{"crop_scale_min": 1, "activation": "silu", "depths": [3, 3, 3, 3], "widths": [40, 64, 120, 208], "init": "torch_default", "lr_schedule": "cosine"}
Rows from block 2, named by matrix and row number. Each number is 128 + 32 x the weight over its row's rms, rounded and kept within 0 to 255. All counts start at 0. Numbers have three digits each. After the name is the row's rms in percent of the matrix's.
# convs0: expand 3x3 conv (model.blocks.2.convs.0.weight, 240x40x3x3), inputs 20-39, a 3x3 kernel for each
convs0.150 109:119129129127137133122130131130125123136118113117106108098112107119130103104118104162125136124068098136104128119134130125154138108133122127136131127139135123131128098067095075000034102046088145140156140124144151144159149180203174218236190219237137159141163203175158187162109120114108118104087105090135139133145139141143146111126123129127125129122121121116117120121118120125128111153135151146131154138142156145134132140125126144136137133141132140156147138145140134127132136112126146143156131162154140179176141161168161139132144114113133112112
convs0.151 098:132145151132142147134145151139148147137135135118116126103127149125148151117141165202159167167110143180146170041062085047086096070103108140148136146159146139151141179156155154108127160136159112098096103081087116104101090089105081077089102090102108108105116119104120118101158149156149143137123133123140150160145155173159172159146137147138125139139131139164164174160156166173173162142128146133117141133128143158146145145119120151131129109120114114130119110121112112121123112106114100106116124129127146165164172179175159147157147129146152144162
convs0.152 107:120133135130141139130140141121120113126105096107090090099117119119135116103123116164125144124059101138098130125142137132169150122157142134143136138151143135144138105086111086014052106056099150141150143122138155144153135145168137156172157166184144155140164191167163183162103110107102110095076094077126138136142150157150163129129124132130122130124118121107111106113108103114115087155130149145120152147141161141127129130107111134118121136144132144161148143152142130130150134118143148148167145174161158192188164177183151139135142122123134119119
convs0.153 099:120149136137179158127158143141135124148116093123098083105115108125117116138113106164144154140102128137109138158181191160215208168217199159179160168205180151174154162179182169168168153150150151121109125096088115103090146151155150174169154164156134138134142166163148168167160147138153140126135137116122147107129178140140157120137145158153165173166174173148123117140110113135120124126106112108084094097089096153142147143128140147136149139163156144184175140167160148144149147138140160149140156205239142245255173240255141141143140139144132133140
convs0.154 100:132124129126112121136125130135135135143134134160149149108117116097110110088099087168173167168178170158162155099085081104079068110086071119112117114101106120110111132135132136140135129134130157159161160163165158160166107099105095090096089091103141144143140150149136142144090083082076066065076052048174153168148137149154144156150151144154160152147150145080077072073063055072059046177178185181177189198193203143146142134143142120128132116113117112104109118113115127130142119123136125124135095084078107091076096078071169165155166165154159149133
convs0.155 101:124138127133151132122134122136135135142128120133120116099118114116137126104128117131120147107080129116107151157154145152159138137138117139154147141161149132145137113118147108070109124095130154145155143133147147142153183188196189212211196209217154154147163179165165174163099103092096099085076090075113114090137130104125117078118109120118106116123109112106109100105103100097100088137126146130122143128134146129121129131123133140141153164174160165190173157174163164164175165152164173167175154167151149174168154155155125119119122105106109094094
convs0.156 102:109113130107114126116125139148154161153155161151150153119130129133162134134160129121115137106092121124116138131124112131126107116114102082087101078082098091099112044038083033004051073050089170173189173173182178177183202213177210229188174177164161174148175204167157169145090100097092098088089091085104111153088070138149136157110105102115106097121109095107116133114123138118128130146144156141138155151153161134127114138135120131129119115124124119137135115133137145133146140117138152134157088113100082109102090101102093080101091070090110093110
convs0.157 097:131141146128135141131138144129136137128125125110108118115136161134153161127148172195156162164112141178145165053073095057093105078109118147153141152165151144156145193167161170119135170146164094079073083058063094082078076077097066067083090084099099099100105107096112109095166158164159155148132143133139145147138142155143149135142134143134123137133126135165167176161157168172172164133120137128113134129124138146136136134112113139122119106113107108119110104111104106115118107100108101103113141148141162181176185194188165152163151130148155143162
convs0.158 099:117121113118128118107116110130135140132126124124115116100119114119145126109129117132135141115106135112119147165155162159161156145148137118128126116125128115123126098117144099088127111117151162154169148143159143140156196205220215248255231249255118127128128154143134143137099111102099110097083094087129115097121090070109085062119112121129125127125119115132140133119126127110116111135134150126124141127133140136125121137129129138136143157157151151160154149155151149147160138125136147140141135150130150176160145168156105090088095074068067050048
convs0.159 098:137137135143152146140147143119131129130141139135139137065113085087162121063110112151167168171191172170174162068074098072064083116092085128120129127124134136139141102139156137181179155185183159157160163163167146150163128111108104087091108096106145143132133129117119113106108134115087111101082078104171163244153150221239227255139140137142142137140139133129133131128128123125123114157152152143132144142130142163165138161170140142147129120123115117122111110111103106109122097102118107104117098064129112056101131096099143161158170194178171179158
convs0.160 094:153155125160165139128137121161141160147134155170162175171159127161147121176165135027040069038067082066084107133135113150139114128112093132143142130132139111119130100071085077070089100088102147154166157173176151158173149147108155154113122124081147148151144147151143152149103093103112099112156141149134122137118099109104098136107108100106113100115121118090081118086078109118103126125138139134145136137141141090086093099115117113121119148164152152163152127143129152121106142114100130107096089108084096115079045079055080094107090112125111132147
convs0.161 098:131140142132136137134135129107102103107097094095092096116136168134146162132138164152138122143125118135125119090100134086106143109131158148157146158169153154158139178160135177165144155157139086080075078071072088084081079096101083116113093117113125114120109092105126110113126131140131142135112130120118102028106076019031004000144138144133130142119125138150147147150146152157155157102094101105093092100096089145144148131118126129120127125122121122115116127117114096104115100093113104109121168171159183195193206216206182168171166142157155144162
convs0.162 106:146133128138126123144133129130130131137135135151144142103118121084108115086101097186199178206228195191192168094085091101091097113105111138129131131120124133125127182198179202236210177196172137139135137143139135141139061055046049043028038034033127130133125131134122125133126116105112096094129101105113074089083056063094058084140144142142150145140143139118115111119113110130118113149151155151146151166155159145148143141148139133133125112112111108106103108112107094088087090093084090081074099097101104097099099090095125117104128129114125118102
convs0.163 098:122131138121126132127131135127137131122120115097094101107136161131158166125155183201156157164106134168134154054074103057095113088120131133137126139146134137142130184162158160115131161139160124113111118098103129120115100099120092086104118104120108109106115117105118115102165159168158157152129143134141150149144153162148160143149143153142133148140136147164165169160156162169169156119105121107090113103096110163152149150122121153133130107112107111119109111114104122135139122120130108116130135142142158176180187194193160148155148129142149139154
convs0.164 092:140137127144146132139142128108107099098089083092083078130128116146155146127145146143142141154152151160159158104114108105116109100103094141136125145145134150152143156161170167166173182181185179184186179182182180175178120124136112116129110117126121124121121123119114116112145149157160179179155172176145135113140136120104107106136138137139143141128129128109110100109105099103105096088086084079073076072066068131122128125114123131124132124119113129126119133133125119112143114102136139129154103116111121125118126118098143142125154156137142141125
convs0.165 095:134134128131134132123128129150131135141128128149135126125125133138110133157132135056071084065090085084088092173166139176155132155129105142157153151170162137155152096095098089115106093101088131119096116104093101093098161164133177175146148157121076078079065061076050053071136136144142138149175171176093097198060060151113115197115120114106109108115117121137125135135122125137121134132139124136146124114118113115114111117118112131123109128135132134140138122134135140109100129093076133091071150154156123125127088104099051054070037045068064065091
convs0.166 099:135137136141153148139147144119131126129141138132137134068116085088160118064109109145161165163183168166171161071078095077070082115092083126119130127127137137142145096136154131177177151184183157156158160162164143147157125106104101079086107093105141139128129124111114108100106133114089115103086085109177173255162167241251246255141142137143142136140139133130133131130130124126124114154150150140129142136126138159160134157164135140143125117120113115121111108109103104107122095100119104102118103076138116069112134104108139159156166194176166177154
convs0.167 101:097098104104107113109113118137135140138135137144139140126141145135149149136148148123124132123122130131129139132131132131133133133132128053065075065085094070091101046051069057063077081084094186184181182182178180176173204190166195185161165158140157156154147146146140138138100111109097108107087098101163166194144144183171182198147140141143136137150144141101111125097105118102110123144140140141138139136134139131124121127118114124115114096100104101110115099110118127118117117098099112099101107113117099114120096107109066063095061052085103090111
convs0.168 105:157147136150140133144136128125122123126124127132129134093113133093119139089106131177191159190210160168170128088087102095093117108109127134125120128116116126118116145152126158188152141158123123126125129135131122124126058062056067074068062075074105104108095093102095093104118126128115124125117114121154124101121087064086055062134142142138149146131140139132120116132121117137125126156163159160164159159161160145145135141140129133129120111100097101088090102094095070067068063063064068064062114115121123124130129136129123119108118119105110105091
convs0.169 099:129139144127134138131136139128135133124120119104101110107134159128153161120147174217173175181121151187153172046065092049086103077109120138143131143151138139145132187165161164117134166144165125115113119101105130121116090088106080075091105093107104102100109110098114111098165158168156156151129143134144150145147150156148155136148141151142133147140136145163162169159153162170169160134120135126109130125119130163150149149122122152132131106112106109118107107110101106116119106101111096103115138145139161179177187195188167156164155136151156146162
convs0.170 102:115133134128145142126143147119117110123100092104085087110127118135146116119133123148104132104039092129085132123148141135178155123161140132145137141160152135151149108084107085020055111060104130113120118089108131119132138151162144163164153161164148160144163187161153173147109108109107108095081101085118132142131140153145156134140130140130117129127117122095093099102091097115112091144117139136110143135128151137120125125098104133112116131150137147176160140160149135128149136110134146140158160191176171211201171195194144131133135115123133120130
convs0.171 098:121146141137161152126148147104097089105070059092063061118131115149147114126127119136098124099044092123086130123160157143200180132181159145166152157185171144166160139123135123081099138104126127103098113076090126108119123137146130153153141152151131140135139160148136154139132123127135130115104130114125139137133138135130136113147133141137124135136126132089075075089067076107099086141115138140111139142133150134106120113074091130098113134151140147171157135153144139132151136108129142132146175208184192238220194221207148140142138125134131123135
convs0.172 102:125118124123110118129118121133131122142140130132133128097112124113134129089111126218199159207172145165147122047063104027041106062078112119115113122114110131119111164160150180160151167159151152151144155154145165158154059059104037038087082085113105088101088060089119102109104122121112142129075099092097079025112088062064065031143138144144138148130132138124133113129136121115121103158147150154143148149144145161158158150133140135129138119096101109082093123101108094107144102104149126143178127122125149121130168153133145131120142121116128116110
convs0.173 099:120096103102079087120096100112123127126133135153151148129127118108102107122115092177209188217255222189216181094072096079063081100082102123103115102077089110086095122156148147195183136178161141158161155169163155165154112087077090067056081055055145142143143152155135137150120104091103076077124087084131090138097083108136099139136145139149164151146154144104105119111108121126117127127134132128121121149131128140149145146159151141147142112100111097084093108097104146136125126131123116109110094067081080065071067047068163162164165173173171169161
convs0.174 100:111106115109104114118113122147146148144142144146144146125131133128130133124129134101108128104110132121126145147142134144137126140130118067072083070076089079086097036048075042055080066076097178176174174172170170168166213197168200187160165158138166164153160161151150150144080091094083093094079087085124130165121120162151154173132131133133132133136134132109115123105111119110116123149149152146147152142145153128122119127124123123123126130127130128128133128131138150143139144135132142137137112122123110120117105111106070062095071058091114101122
convs0.175 096:115115128106108123109110121128122130116116127126129132114111122136112139147123147099105103101118104111113110135139130142133128137120107122134145127144148124135137100093090093117106101111100108099084097092090094097103174178138193190152153165112091097082075077081040052064145146163145152161156164174100092179059054131096087182135143139135143143144151151105095106101089098108098119125135125125140121104113108152151140146145138149145134118125133118122133107118128134102082121085059119073050153162173142147158120132127054046061030030059058054093
convs0.176 098:115139133131161144122145136130131125137120107128112101104107093115117109102113101122108140100068124114096147156161151155175150146158132143167156157191172147171159124134158125100129140115143152136132134112118143130129175167173165172170171173175158147141162162150160162149114104091113104087095105085094111097128143127132134105126111128119098116130110117095094078100090081094089073123108131113102128115117136133122136128111129140133150160179164169205185157186173164169188171164180178175187175189179167194196175176179113116119121114117116107110
convs0.177 099:119150140136181165128162151142135126149118097124100087099104101114108115133108108174153158152118135146121143153175190157210207164215200156177159166202179149172153173189190181183181164163163155123112127097091117105094145152160152178177158170161124131130135162161142165164161151144154144134137139122114141103118174140132153119144151159161173178169179178154126123143114119136121128131111114115092100104096101158151155148138149151145158132156155138177174137165162147144144144135134164151138152198236142243255163233255141139142138138146131132141
convs0.178 108:143129125135123120144132125126131133136141139154150144110121124083103115096109101177198177215252215197212184104089100106093102120108118142131134132119125135124127176202185205254230180210185130136133136146139135144137080068057068060040051043038133134138131140145126134149135121102118095094145109111095059077069047056080042070124130128131141136132137133124122121125122122140130131128134136135132132157146144141147144141154146137141133118117118113112109116118114110102096105108095101088078091080088090081088084075087119116105125132121126123109
convs0.179 097:121123110121130116110118110134139139136130126132124122113128122129145127119130120117125139106108143109123158171162164165167160153154141129132124124130127119125125096116142098102139113129162156151160147144155140138151209204204212226221211217222143144141144157147143146139094101095095099090080090086110105085119107077098092070115112124123122129120118121130135131119121123116117115132132144125126138121129135127116119126114121126121135175170158165170160159161154159159168153142147156152149143152136150177168151169159096089098092082090083075083
convs0.180 107:146132127139127123144134127129128128135132131148141136107118127085108121088101103172186166194218184182184159106098102112102110121114122139130131133122125136127130187201177209247214182202170131132127131137131128134131055051041047044025033032028120124129118123128116118128129119109117101101138110113102063071072045045073038063134140138138146142135140137122117112122115112133121117140143144143140141157148148140144143138146140132133127114113112110108105112115111090086082086091080085077069103102104106099101099094097109103089112115101109104089
convs0.181 101:139126131118103101122100091100118123102114115125125115139140126131126129132131116153178163193230205177205187070056092075067080095080097144126136115094100119095095119161148150201179143190162104120128114125128121128121142108110114090088109083089147128120136135133118114135165156146156149156173167180160145164174174162184160175098105099122139126121133124130122126135118126149127139111113108104091089115098089137137138145154153140144148142128137112097098115096094153160139146171154144147140089046059082063061085054079130147143153177166150159145
convs0.182 096:128121130122101116130114109116143131145169146135150141108116168125126157107141160216189138202145106141106072077074151053075186134171211128130119139127111137116092134136109148117089118099069178179142173165133175158142076072160042053162140164205121072131089040136177158187110126130113134133066090090117086043150115096105097062122104111115096118113109118155173141152156137126127112180172162187171159172162155157148144137112121114107119146119138132101129150128139078097124088100134104122149152079115156070129199161149153136121137109103112096086
convs0.183 105:110118122117132129115131133148152160156156162152150153118139137145189153161192152124115137102083116113102131130123113131130111121123111086090096086094100090101106058047086030000036061028071157163182160162172164165172179197167208237189181185163162182167187223189178193170110123120109114104102097094109120148084063121130115136113103103110094088120102092119133160128141166139150161140136145133129144138140148130123110137133119135130119090107099103134124096124120127111125120085108128097122094115109082109112093109125097083093084061074091074093
convs0.184 104:119116124117110116121116123127128128130126125100103111110117116120132108119131118144112110113068082111089097124130139130145142128145147130131129128126125129126122097067079079012037085052080130129150125114131138135141155191232181226255216241255137168160172223198188215190124138128126138126113122111148151128158153147144149102113114120121122125114116113141148159144148157151160152126109123114101123106108116132130124131127122128130128145144142144149148149146146117118114122110119128132142119147151140167170150162174166140131145107102125103102
convs0.185 104:150134126138121117137124117131126129129125130135131138107120141097116137094106124188200168198215169178178137098096110106102124118118139136124119127113110127114110174178146183209171156175138127127126129132127125126125052056050059063052053059058106110114104107114106106116132130132125124126137127128122088075094065052068038047131140140137150147131141141151138137146134134154140142152156156153154153157156155144146141140143135132130123114105103104092093106099098067066061061067061062064057113123124121127130119123124121114103115113102109104091
convs0.186 102:122116123118105113126113114139145137150155147138143144084105134105130140091116141236217171219176148165143115035044099008021101062081120117111107117107101128111099163163151175153144158150141154155145157156144163157150078069110055047097100100132113095108099072101128115124109123124109135126068087081112101050125105083087089050143139149144137152133134144134143120138146127120128108176163167171159166168162167163160156152133136133126133116093094104079087116093097093110139100106143116134162127110123146105126180160139141133126137117115122110105
convs0.187 101:117119116122125119113113109145124136130117130146138141177174149179159153180155149000000036000020052039059099167163132183160129163132101124136146129141145121130138060040065035051076070073089108104096108109103104106109179185132191192134139143086152148132142133127116118116127127139132130145169167177094081164078063131122114200128134124120132128130144148108099120109099112129110124103112108104113100096099098106108109107122119118124116137149145146151143130135125157127115148121105147119109141150141130144132089116104054067093063087118103122154
convs0.188 102:103105117105112121113122131143147154149151154152151151121142145135165150142166148116114132106100124119118139134128123132128118128124115065074085067080093075092105035038072029024059060057089174173180174171174177172173215207170215210166177165138172177160177187163163165147095108109093102098088093092123136170105102164152156176126121123125116115133124117110119137113122137119128136145144149142140149144145150137130118138131120132126119104110109110124122108122124133121125125103114124109124098109109090106107095106110067060091062049084096085114
convs0.189 088:093088094089085092092090100142138143138133139142136142110113112129131125140139126107120139107117138117128150137126111136121101129113091067064078060057074067066084103113144096102137110119154188190190185189189180181183191171148177159136154139117188187170190193174178182164073078081066074072056063060098108143102103145134135161120121123123123123128125123115117127112112121113115120112113121110112119105109118150153153152157158147155160139138137136137137128130133198191194195187192194190194120116107123114095122115094126134151136141156154159170
convs0.190 096:123152149142173164137168169120123116126103093110090091101121121127139121106118122148114133122076113144111143106134135118165151115158144140168147165207179149186171129118129119085103136110133109084076094058068111091093129131140120128131130131134144144140145151139142144126109095099106098085072091076120135145128139152141150137159136151140111132143120132082079077083069072090086066154129154151122156160149173137114124117080092129098105128155139148191166132166151142140165142116141150138154166187168181212199193206198135128133132118129133124136
convs0.191 112:113117116113115114111114112104102106102098101106101105097106114108116122114118114111115116110115115108110111131126131132127135142138142140151149146155151141149144161161157162165160162160156124120117119117117124122123072078082076077078081084083091086090087076080090077078126122116123120116122120118050035051036021041064051071135127129132126132142138145105107106104101099102096094099099103095095099096096103127132134127131131120124124152157156152154149142144137157153148151148138145138127191176182194175183206195191102096101095090097099095102
convs0.192 097:136155134152183155142165145145143137148124109129108099122134122134138128140128119160145154138107135132112146174187194178218207187222201172186157180209175162179153155175182166169173153153159143116119117088096114100102169168170166182178165172171157163160164187183166183182163151140156145133139143128117139101132177136135152111121126146135143157149152156149127129142111119140122128128113120105091104098096104132125133123115130128125145166183165166200182156182169144141143140131132150136131151196222151232255181228248128127133132130137127124131
convs0.193 092:124126129132131130135133131151151159156156176177185206090101106103113120097112128144146133130136123102108102148145144151147148154149148139141144144143144152147148134135134132138141124135145245255255252255255227249233126129121143143129147141123105113112109117117111116114128133126119125119111115112109106111103099112109104123146148145151155152154159156112107098107106102091097098186189185189194192196205206137136130135135128124124119135137141139141142141140139120119119110118123101109120126130130130136131136135121132127122125123118114115114
convs0.194 100:137126131117109110117105099094113117093106109114116110168141134147135146144148138139161145171203179162185168072070093097094099113103112139130147116106121118107115114143130140183162133162136073079082083091088085093086149128128124110110106094096160140142144128136141126143147146146134141158149152173134125118143147128146130144078085076094110094097108097126114110117103108121108131085099090090093079093088076153155156154175179148164173153140155131117130133122131157166134152178151147146128062035058070056062078055079120128122135151142141148138
convs0.195 098:141140139145152148143148145118132128131144139135140138059106081083158117059105108157172173176194174175176164066072097067057083117094089131121129128124134137139140108144161143186182159188186161157159164163166146151163129113111106090095110100111144143131131127116118111104111137118088113103080077105168161243147142216234219255138139138141141138140139135130133131129129122126123114160156155148136148145133144165170142163172142144149131124126116119122111111111102106110122097102116105101111102064134114050103138102105142158158168188174170175156
convs0.196 104:081078086081079088087087097147150158147149157149151158143153159151160160160164161112122131115124134120128137133125122130120117131122118008015024007017027009020034056070087061076092072085100162159162158156158159156159200174148186161136165144122194189184190184180187182177103110113097103105093097097146166186151171191167185195125123125125122122131128125142149160137144156134142155122124129117120126117120127136135131136135130130128124091092095092093098092095101158152142151147142138139137104106106099103101096102099107111135109112135130134152
convs0.197 099:108100092111106098110105100144145154140145152139143148176174160191181155212199167091105115098115126103122135159145133154136125148129119099095094093086084089084080134141142130142144126138143110114123108116124104113125175161154163142132159132118167166174170164170180172173152151149152148142154149145099114129121147165151174182088087087088087085093093092173176189170174184168172186089095097081089091076080082111119126119130134123130132119121120122123121118118115129134121135144134125137132098084087084062069079062069105117126119135148131152167
convs0.198 102:077077086079080089087088098150153161149151159152153160140151159147157159153159159121126133123126133129130136129124125126121122128124123004017022014031033014029037059069082064075086074083093172167170166162165168163166197176152185166144165149131175170167169163162166162161112118121106111113101103104159176193159174192171187196142138140140136136146142140139146157133140152132140153134135139130131137130131138133129123132127120127121114072075078075080084077083089140135123132128120118119116105110113098106110094104106101101126099096121122120138
convs0.199 104:150135130139124123143130126128123125129123126140132134102113130088106126082092108182193166194210169177175139100097107107101117115114129135125124129116118132122122174179151188214177164179142131131126132134128127129126046049045046049042041047049100103107096098104096095104124121121116112115129114117129094086099069061086057072141148146144155151136145144126116111124114110131118115156159159158157157166160161140143139136138132128125119110102102103091093108101100074075074070076072073074068116120119122121122117116115118110097114113099108102087
convs0.200 097:115117109114123114104112108131136140132127125128120119107121116123143124112126117124130135112110134108120145168159167161164163149152144116122120110118122108116121094114138095096132107124155162156168150147161143140156202201211212233239223233244125129130130148140134139132093103097094102092077086083126117093125105073101088062123118127132131133126124122133141134119124126112116113134135148128128140126132137132120118132120122130124134161156150151156152149152149153153164144134142148146144137149130149176162146169157102092094093078078072061063
convs0.201 108:125123126121115115125120114099100104102095094113104103087096102097109118098109107117121120119124121117114113141140141141145154150156161147148150150147146152147142174178172176183173173169161134135125132134126137138128047050052042037035047047046091087089082077083079071075140129121134128124128125125059047070034026051055036068144136138136132140141137147100103097103096089100091089116119121116112111120112116135141145131136139120126130157160159157155150148149139120119115112118109101097088191175182183163181198180178077077081075080082074070074
convs0.202 099:109095113098070095119097105150162141159168147143145133076094135095113133080125145219194150210168139156137108029049120004018118065081125104093096107088091124105093145142124152133122132134123181178148182169147192173159098085146074054128141137182111079112090046095129103126108124130110144146066099105137122093149117111128123100130120129126109125121114118155175147146160145124137120194180177195176176190176173158149147145117123132118125132098107116073088135104110127137158129134157132148167105060100129045098168125111136129121125109105104093086
convs0.203 093:138127144133117128158138141137135143135135147154154162118122092102103100069074083142151170158190203177208230086084070104094068107087055113105123116103112136123125132135144135166175141168186141151147147149146142155152107116120099094094094086077115124125113119121098106109117131136115132144148160173136118198120126199200201255159174162163187183165191191096093089088083073090084073176182188168168180186180200153170160148182175143176168120119128123111107134117104143126115129132124121111120139133148146143143113126130137138129144160156153167163
convs0.204 096:138135133138133131139134130148145147142140143142142145126129131128128133126129136088103138095110146120132163157146131151134116141122103110117118115121120118122119060074105067080109092100122164160157159156153156153152217203172201194165168167147165161150156157149144146143084093093093101095092096087108114151115106151144138154112110118114111119121116120104108115100103108107109113146148154141147153137144154118117119121125129123131141178178170173174168163167164153147146151141140155147145124128131125123118122114103050042076059042074103086106
convs0.205 098:104097106100092103110103112145143145141139142143142145127132136131133136131134137096107129101111134117126147149141132145134122140127114059062075059062077069073086037051082042058088068080105178176172174172168169167165213193162198182153163154132180178165175175164163164157075086089077088089073080079121130163120120159149150168130129132131130131134132131113118126109114121113118124139139143135137143132136144134131128134134132129132135135132134132130135130132138164158154160152148158153151118125125116122117111113105082079110087076107125115135
convs0.206 092:155166146161185166150169159130136125140126107130116104141141127134126120132116120142139150133124155131132171178175192173193192184199185185189159182200174161171157119149164144164178142164178141130134122110121113111118207193186189199194178183191160159156153169163149156156160148145157147143143151145104123100134171132138146108106111144119122146135131141125107106125093100131111118135128130120114121113118120117104117094084109096092130194195175178199185163179174124116115113103103122110106124147159129172186172184182095089107104102118110107120
convs0.207 098:138141123141156142128142137119131123127122110125116107128119103126115095120102097144155169143153184145161191160152166157164163161165158162160136156166151140148146106138155132157180138170190152149153143142149138138143202193190191204200191198204134127128123130127124122120142134130146141133139146140101100085128137100118119098109113139118121141123123132135131122129113118138124127122122129117119128114122123102090112079065092086073114181167151166168159156157157114111115108104108119124121129130119138159148163159152096088103100098114104102117
convs0.208 098:113118117113124121106114113125134140128125125125118116102113104114138116097119106146150142135132141125134146155149165148153160136144143106117122107114125111117127094119141100106139110133160171166180157156169149145161191194212211238251234247255090094101097116111106108106100112105104115104087094094139123115118078067108078069134127132143140139133131127131142132118126124107111104141142155136133144140142145140123116136124118134125128137135134133138137137138137128131151117110127130130132121134117138163150129156147109097096094078072060046045
convs0.209 101:120119120125125125129128126135132132134131131137132132059095107080131135090124118096114101115135115102116096153140152138121139150137150112111114119118119128128126104117104125143125121134116134132128136133128135133129124103120103078102116098121119109109109094096107094098125148138128150140112120116181218184220255214192220178130135135132139139129135136126124119127126119125123118118117113114112111111107108102112106111125117104115107121116119122114116129121123098115124103127139106126137143124132142115120156139137120140128139165147129148131
convs0.210 099:115109124121108118137118116140133141142148151150160158115135123134157136112121131198206158198202155142145113104100125091085132115114147092087101100090094121100096145137119149151132127134125107110116110117120117117118069053074058054065083080073153140141140107122148127128088101085100120094078090071092093005095085027017015000148148151143145157122138151120122104134141123129133125131122134135126124141136128164168159154153148137138135128095105116072081147104098084109141092107149122140164148158141147149148150160151152162155156158155140144144
convs0.211 101:143126126124106101130106095109122126109120120132132120138142137127133145133140129155192176201253224178213187097075094099079090118096111145127132122100103127103101140183170169227204153197166121138138135150143136144129131095085100074065088064065138120118124118125112105133161148142153142151169153165152139147157155144166139158105112107125138128125134128134128127135124127142127138113117111107099092120104094132136137139151151133138141145130134121105104124108105147153138141164150139137130090061069084064067083053074121142138144170158145154136
convs0.212 098:111097112101074095120098104146160142156164146137139131068093138091116142082124153230205162217171149165143118025042110000006100054068110110097096113093091131110094154154141158138132141141135179175151177163149188170161103093145082064127139133176106084104092061094119100115124138144123154156072097103140131100149122119135136104135126139130113134122116128153171141147160141123138118200184185194175184188175179156149145145116121131117123124093095112075081129099099122135154125130150125140156118075110137053100178136116137130121128109105109097089
convs0.213 098:141140139147153148144147144121133131133144141139143142059109090084165129062112118164178174183202177179179164065072100066057086116094091127118126126120129133133134115147161146185182161185180157154157159162166146152164125110103103091089103095098147145135135132123123119111112135117087111100079074099163150223137121186215190231140140140142141139141140137132133130130129123127124116160157157150141150150140148169174147167177147147152134122124115119122111110111102106111120098103115106102111097061127110050097132099101150164163174192179177180162
convs0.214 100:134131131131123124133127129110118123113122126109119123225184158205128101190127105154137138148126130161144147114132127125153145111136133158150141154143135151140134137128127134124125138131135128126129127125131131130136119125123112120121105109110136142145134146149133143146152110113159112112185165158114097108110084095122102110109112113112119119113120121118120119119121120120122120148147152153154155152158159166147150153124129160134137162153149155144140155144141126122114129124110129126113095123110096147143077115127124113116121107111130119125
convs0.215 096:137146122144161131129141120139141142140129124131120118126136118136141124127129118112115146096090143105109162173168163172180160166168144161171148163182157148159142130148173133128159138135163139126131122108120120113121206198188199208192193198193166162155168175164165169161129123111126118106115119106083091072115125089106105075104102126110105124123115124121116114116105108117109108122115130106105122101111124127121131127120135135136156196200174190210183172188168149147151148137139152143141165176171165196196177184180087085099094085097095084095
convs0.216 098:137137136143153148140147143119131128130142139135140137065115086087164121063110112150165166170190170169173161067073097072063083115092085127119129127124134135138141101138156136181179154185183158156159161163166144149162127109106103086089107095104146144133134130117119113106107134114087111100081078104170162244152149220238225255140140137142141137140139133130133130129129123126123114155152151142131143141129140163166139161170140142147129120123115117122112109110103106109122097102118106104116099066132112058104132098102143161160171195180172180159
convs0.217 099:134137136141155149136147144122131128130142139133137135057111093080163135062117125144160159160179160163168155066069086068056073101079078122116126121124134130139144096134149127173171145176173145146149150155157136140149110088084083061065089076084140134123125115104110102094102135117091123110083087108175177242160160216234225255144147145145144140142140135132132127134132125131127118150146148139132143136129141158158135156159133142141123110111105108114105100105100098104119089095111098096111106084136114069109137110109133155151160186168160170149
convs0.218 096:149144145134125122136121118094110116090103102105104086132156149133140154135137138134162145173212185152180161125115152134130150161148170143127135118101107126109113119155134141187162127165144099112128102114126109116115183164169165157151168151155145128113140140120124116120163159162145142169178172198187205188237255197208188175087092088105114104102106099132131127118114117124109112098097099090080084107092085118115112124130126118118118152138142129114111134118117163182162174212188174186168080054066084089093097081124142175161174215193157175151
convs0.219 101:124106115110095108123110122114123126129133135151148149130123111108094094117106080187208177217251206191214181091070107075065094105085108123108122108090105110098111128150138150185169142176162138154157147160162146158157131116118110095095101083094151148151150155156144143151117092077093063063101069075127087130091072095125091118143148138150161147147151139100103112104104114113107115147153149148143145164151150154164155155169157145154149108103119098091107109105118144135131126130126125116118086050066080056062083051066186183179188194190187186176
convs0.220 106:113127128124137136117132137133126122137116113121108113104115106129130099110118106159119135121064099139104135119144137128168149109141123123135131127143140120134135105078104083018054111064105147137148140121140150142159147169181165193200173192199149166147171202172161186157093102101089099087067089075118129139128133147132146123133131138132129136129128129101098102104096101111110095152137150150136157143146161146131130138117119144130132132142134142158150136146141145136144146120135153146159142179170152199193149179179159142143144123129139126134
convs0.221 101:109130136121142144124144150124130120126103093112088088100121113130146122108128123149111141118062116145107151126152138138184154127168138123141132136162150133153147116112132104066095126096132148124121134098110148130133142133147124119126136127134149149136152162143143153134109096093107103084072093074113137163129155182159182174148134144140121135142123129087088082090076073092088063148123147136106145146132160141119129122085097136105113130147137142168153136157148154155181154140167162157176166195176179218207183198193122122124128123129126122129
convs0.222 102:132129129132131129135135138138151158158185184162181177038002042012000054039042080107114109113121115111120117139123122135124125136126128120118120119111111123115115117127136118128135116125134141143142138143143138148149142145153134130137138130134111104102111105101114109105123113105103076075101077078085097121104124152135157160129123134122116130132129141124138125135155136119134118139151162141152162146153164125142135143168157143163152143149152147155153147154154172180165181193183168174171113079107095062090108078102093084075101095086104105099
convs0.223 101:144144134154151143146145138116107110118106107119113114131135131143150133128129119149154123166175144153162140130145161128139160111124139124131114137144123130133116164182140206252185171207152108108108101105107112110119045084094053107091036074057159140151135110127161134139096115108123157130108135114070049000067038012000000000131127126127129130108116118118121116124126124117118118117110109121111105121116110136139150129129145125127142121106100123100095129108102083083130082077143127138187130138114140143119127131115153149133160159151147150145
convs0.224 103:114110103114113108112112107134140146124135140121129132179172155188173146198184152101106104108119117112124127142140141140134137136128129126125126118119119114114112136138135136145142133140137090092099091093098094097106159154154148138135140128123143139147143134141149140144172165161174165161177173174104105091118123115132139142095096093096097094101103102158164171153160166149155166069075067054063053045047040117120128123131136131135139127130130129131130125127125108119109117129120112121116091069081084052072078057074110118116120131133127142148
convs0.225 104:127110110113099099122106104101121126122137138147149143121125114103098102120116089171203177221255216195223179086068111067068097093087122136120132113094106115098106101148146135197187132187170127146147147161152146155141131104102107086081101077083158147146151156155137138153131116098104080081127097100124087136097083105136100133124129123136147134133139128116117132132129144149139152107117114109102100128109101152158151162171157159161152122114122108101106119111115161143133141137132138124125082039066054041059059032073158159157166178172167169158
convs0.226 100:115110109118115121120127135165156140175177157163162146142121144125090144158144150063078111072079093100080081207187151181150130140120104108123121124141136118139141089098112096115106088083069155142110143127103125112102131125109127121116118123119101096110094085112107102120125117114146124130177147137053077165039030144110108140123116117107089094123104101137145135154164139115125117158152138169167146165156152087090103094096108115108103112115115120129135117136149109093115119093099115088081145142151101079090082075061056052079043025052079059065